From a checkpoint of a small audio embedding model.
Model: log mel input, norm layernorm, layers 10.
Data: trained on notes from a synthesiser with random patches, 43.9 epochs.
Rows from block 7 of a small audio embedding model, named by matrix and row number. Rows with one number belong to one neuron. Each number is 128 + 32 x the weight over its row's rms, rounded and kept within 0 to 255. All counts start at 0. Numbers have three digits each.
After each neuron's rows are labels from the 100 clips, of 14848, where the neuron reaches its highest value: "loudest band" is the band of the loudest frequency at the time of the peak. Only what is clearly more common there than usual is listed. The data: notes from a synthesiser with random patches. In brackets: how many of the 100, against the usual share in percent.
# fc1: first MLP up (model.blocks.7.ff1.fc1.weight, 384x192), inputs 0-95
# fc2: first MLP down (model.blocks.7.ff1.fc2.weight, 192x384, transposed), outputs 0-95

fc1.292:128128128099093128128127128027109128255102138124128188128190125128123128128128128060128128127128129128128144133128131128129128128128128128128137128132129128168110128128116128129113067128129128128123241024082128128138182092053128127128128128128128128128128118128182128128128143128039029162
fc2.292:128128128127139115128128128128128128133114130128128129128066255128127128128128128128128117128128127128128128124128128128128128128128128128128129130128170128128130128155128128126128137128129068128128128128128099128112128129133131255130130128128128128128128000128120128128120130128128127042
loudest band: 4000 to 8000 Hz (40 vs 19.2)

fc1.16:128128128004185162128120128141115128128128143149128131128114170128137128128128118106085026110128149128128133018128134128108128116128112128128128128117070167026190123129155128138206132128135133128096138137118142124226149150152115255128149119128128178128128154128099128128073061128086128144
fc2.16:128128128087137103128128128128127128128083104135128157128128212128131128128128126169126108101128106128128165078128128128138128128128127128128206127128133126131116092153089128022128131128147115125114121128103209127140201169245145248126126128128128165128128116128192123128125193128131133201
loudest band: 250 to 500 Hz (33 vs 14.1)

fc1.99:128128128131118127128224128106077128128111128198128155128128127128128128128128128127128128129128128128128128128128128128213128128128128128128128128128216128128128128135203128000128128128136128128016199128052128128138129128255128128128130128128128115128128128128131128128127064128128128129
fc2.99:128128128255128128128127128128128128151122129132128129128126158128128128128128128255128128128128134128128128128128129128128128128128127128128130128128126128128126128129128128000149130128120128128126128128128128128129125128132128111129157128128128128128128102128141128128135131128128130129
loudest band: 1000 to 2000 Hz (33 vs 9.6)

fc1.196:128128128156184130128158128231132128129128122172135103128128130128128128128128128128255075128128129128128127148128128128130128128128128128128105128168227200081123128128117128157235128128126000113126122142097096128158137107161150159128128153128128127128128128128153128128128106128112128127
fc2.196:128128128125255211128128128128128128128128128128128153128163128128128128128128128130184096128128130128128128255128129166128127128128129128128128127128126128128128128128068128128128124128131096110124101128145127128121162128123128115106093128128128092128128031128127128128128058128152128128
loudest band: 4000 to 8000 Hz (73 vs 19.2)

fc1.166:128128128014127255128130128135128128120136143172218128128067048128128128128128128128101128129128128128128109128128103128128128128128128128128121128144090128147128116093128128128255119128127025128132152130140128128151075129118128128128128128128128129128128128128131128128179128128147128142
fc2.166:128128128160167127128127128128128128126127131131128127128127149128128128128128128127128130129128128128128128128128128128126128128128129128128129025128168128128128129132123128134128128128137127128082127128129126128128125128128128152128084128128128128128128130128126128128128127128128128129
loudest band: 4000 to 8000 Hz (69 vs 19.2)

fc1.3:128128128165128128128248128128128128128168071128128173128128195128128128128128128255128128128128127128128128102128128128128128128128128128128000128128126128128128127128145128129129000128129128128129115128144128128127128128127128137128115109128128117128128123128128128128130118128128128086
fc2.3:128128128127128128128129128128128128057069128152128078128128128128128128128128128000128129135128135128128128140128128128128128128128129128128117128128128128128123128128128128129128128128128128128125128128128128128126127128128128128128128128128128128128128137128127128128129128128128128141
loudest band: 1000 to 2000 Hz (34 vs 9.6)

fc1.253:128128128147135161128120128127106128046128138099128110128128128128127128128128128128128122069128130128128128132128128128128128129128128128128137128161068200178144128135153128069075136128198133127116125187074109129192056139142130180128133133128128017128128080128023128128108160128164092177
fc2.253:128128128156137205128124128129128128131146177136128136128128126128128128128128152121128144108128124128128127133128118131137111128128126128128097156128146127133128115108128128104129122128125128128119134128102128128255110128131128162124125128128128142128128125128123128128130164128121133108
loudest band: 1000 to 2000 Hz (29 vs 9.6)

fc1.150:128128128129166128128130128128127128170168128054127128128123153128128128128128138128138151128128128128128128226128128128142128128128128128128097128128119128087127129129128128000132255128132128128128102128126128128159128125255128127128088128128128024128128107128121128128122127128121128127
fc2.150:128128128124132147128117128127128128129103127127128144128128129128128128128128127179128139157128135128128128069128129107037126128128119128128130127128125128128114122123123128038127149128128128128017129128125144130255224125129132129132145128128128128128128127128127128128128129128128122135
loudest band: 1000 to 2000 Hz (36 vs 9.6); 2000 to 4000 Hz (30 vs 5.3)

fc1.134:128128128124130068128051128046171128210129120120119141128125159128255128128128133006121140075128041128123129127128127128127128128128138128128150128052148131125126098114144128190244133128177119124133139124165124128232153139055124127128106128128128129125128122128123128128144135128124131137
fc2.134:128128128127158127128124128120128128140116104138128110128130178128000128128128128158118131000128104128128122161128132128171138128128189128128150132128217113091127217147129128149128064128151128128150158128128128128120184115117129244125128128128128167128128131128105128128149126128127255147
loudest band: 250 to 500 Hz (37 vs 14.1)

fc1.223:128128128186095139128135128126193128153092127128128066128125028128171128128128128128127140073128049128128128235128136128152128128135141128128115130134135130152108094140199128138127204128028090214117122176125119128200072061136136182128131118128128123128128129128121128128127133128128121124
fc2.223:128128128093160126128183128128128128134127157128128195128127024128126128128128128130128147101128128128128129154128105116137099128128172128128136128128138128117160164081000128156128136128119105132157136128128158128125230128126107128126159128128128129128128094128127128128168138128127140156
loudest band: 1000 to 2000 Hz (25 vs 9.6)

fc1.274:128128128062101093128143129255127128123128143052125129128094129128127128128128142129151118156128094128126128094128038128126128114128162128128086128060139128141112128203080128130001157128121066117138146201128111110132146132063100064128134128128128129128128137128138128128118156128125178169
fc2.274:121128128117126128128007128128128128144131125124128128128137221128126128128128128210128080120128124128128128122128114127116128128128110128128097140128146128120216131255156128132129123128121133138139105128140177128196121111131126175128147128128128135128128205128125128128136114128123150255
loudest band: 500 to 1000 Hz (63 vs 15.5)

fc1.270:128128128128128165128128134135129128123128128114111129128128130128131128128128128122044128128128128128128128128128128128128128115128128128128128128097048142229126128128128128147127128128127122129226135153160128128128124125095164112128128110128128128128128128128128128128126175128132228128
fc2.270:128128128128129128128125128128128128118128128128128145128128128128127128128128128128128131178128124128128128128128084128128065128128128128128129125128208128000128128104128128131128125128129128128014128128034130128127041128128128128128128128128128127128128127128127128128128121128128128129
loudest band: 4000 to 8000 Hz (43 vs 19.2)

fc1.50:128128128161150157128121128085142128185211111129128128128129100128131128128128128158128128172128101128128128000128128128126128128128128128128141129128098128245145207038142128152019123128096130128134121124121152128124128201076100025128127132128128129128128144128129128128145125128128145143
fc2.50:128128128125150139128150128128128128114129127112128204128129123128121128128128128113132121126128129128129129255128128119121106128128127128128153125128059128125107127123126128126131048128128128133130067128127083127125135178041127122151113128128128128128128133128127128128151163128131128101
loudest band: 500 to 1000 Hz (35 vs 15.5)

fc1.258:128128128128128127128128128084128128130123126122128191128192106128128128128128128129101128128128128128128128128128128128124128128128128128128255128202124128128128126255013128150122128128128128128123170128138128128129128130028117107128050128128128255128128133128128128128244132128129129128
fc2.258:128128128000128128128129128128128128216128128132128128128000127128128128128128128128128124117128129128128128127128128128116128128128127128128129131128112128128129129255128128127128116128128128128210132128128128128127088128128128255127128128128128128128128061128127128128127128128128128086
loudest band: 250 to 500 Hz (38 vs 14.1)

fc1.370:128128128112136127128129124127108128116228130063116127128151128128127128128128128098092126113128131128112095211128127128128128128128128128128215125128172215109125115086128128110040072128123172176155112165255128143158128089163104102128137128128128152124128158128166128131165247128126127138
fc2.370:128128128135130133128188128128188128255128141125128130128206125128132128128128132136128137123128121128128122244128089125130130128128119128128129075128133128114065088096093128119129131128123121127123130128164142128126164142121116103128253128128128085128128187128122128128128124128129138126
loudest band: 500 to 1000 Hz (40 vs 15.5)

fc1.38:089128128128128128128125131171229128065125147121156124128140202128152128128128125108106127096128138128108135128128131128146128128128224128128138128162188131082127118213130128123125152128177153176165114134176132128125139054150128122128150128128128107128128108128118128128153131128098156083
fc2.38:128128128132032130128125128125126128132003128056128181128127132128128128128128128112128106209128135128128111132128126130133124128128115128128107136128199128128255133132114128128132122128147128133039128122173123143131030142132128066108139128128128128128128106128097128128113136128128158130
loudest band: 250 to 500 Hz (46 vs 14.1)

fc1.40:128128128019129092128180119178149128146131134180165100128134132128136128128128128120083131082128152128128127130128123128129128128140128128128147128154133106067076130192214128134114142128144131129182125131114142128112235135098121108128126123128128236124128209128196128128128033128130132186
fc2.40:128128128129117128128255128128128128173127152144128129128121144128125128128128128121138047175128091128128128164128116188128130128128128128128098129128123128128145124122122128156143139128099128125181074128128130128000123032124085058183076128128128128128128219128167128128128124128128132164
loudest band: 250 to 500 Hz (33 vs 14.1)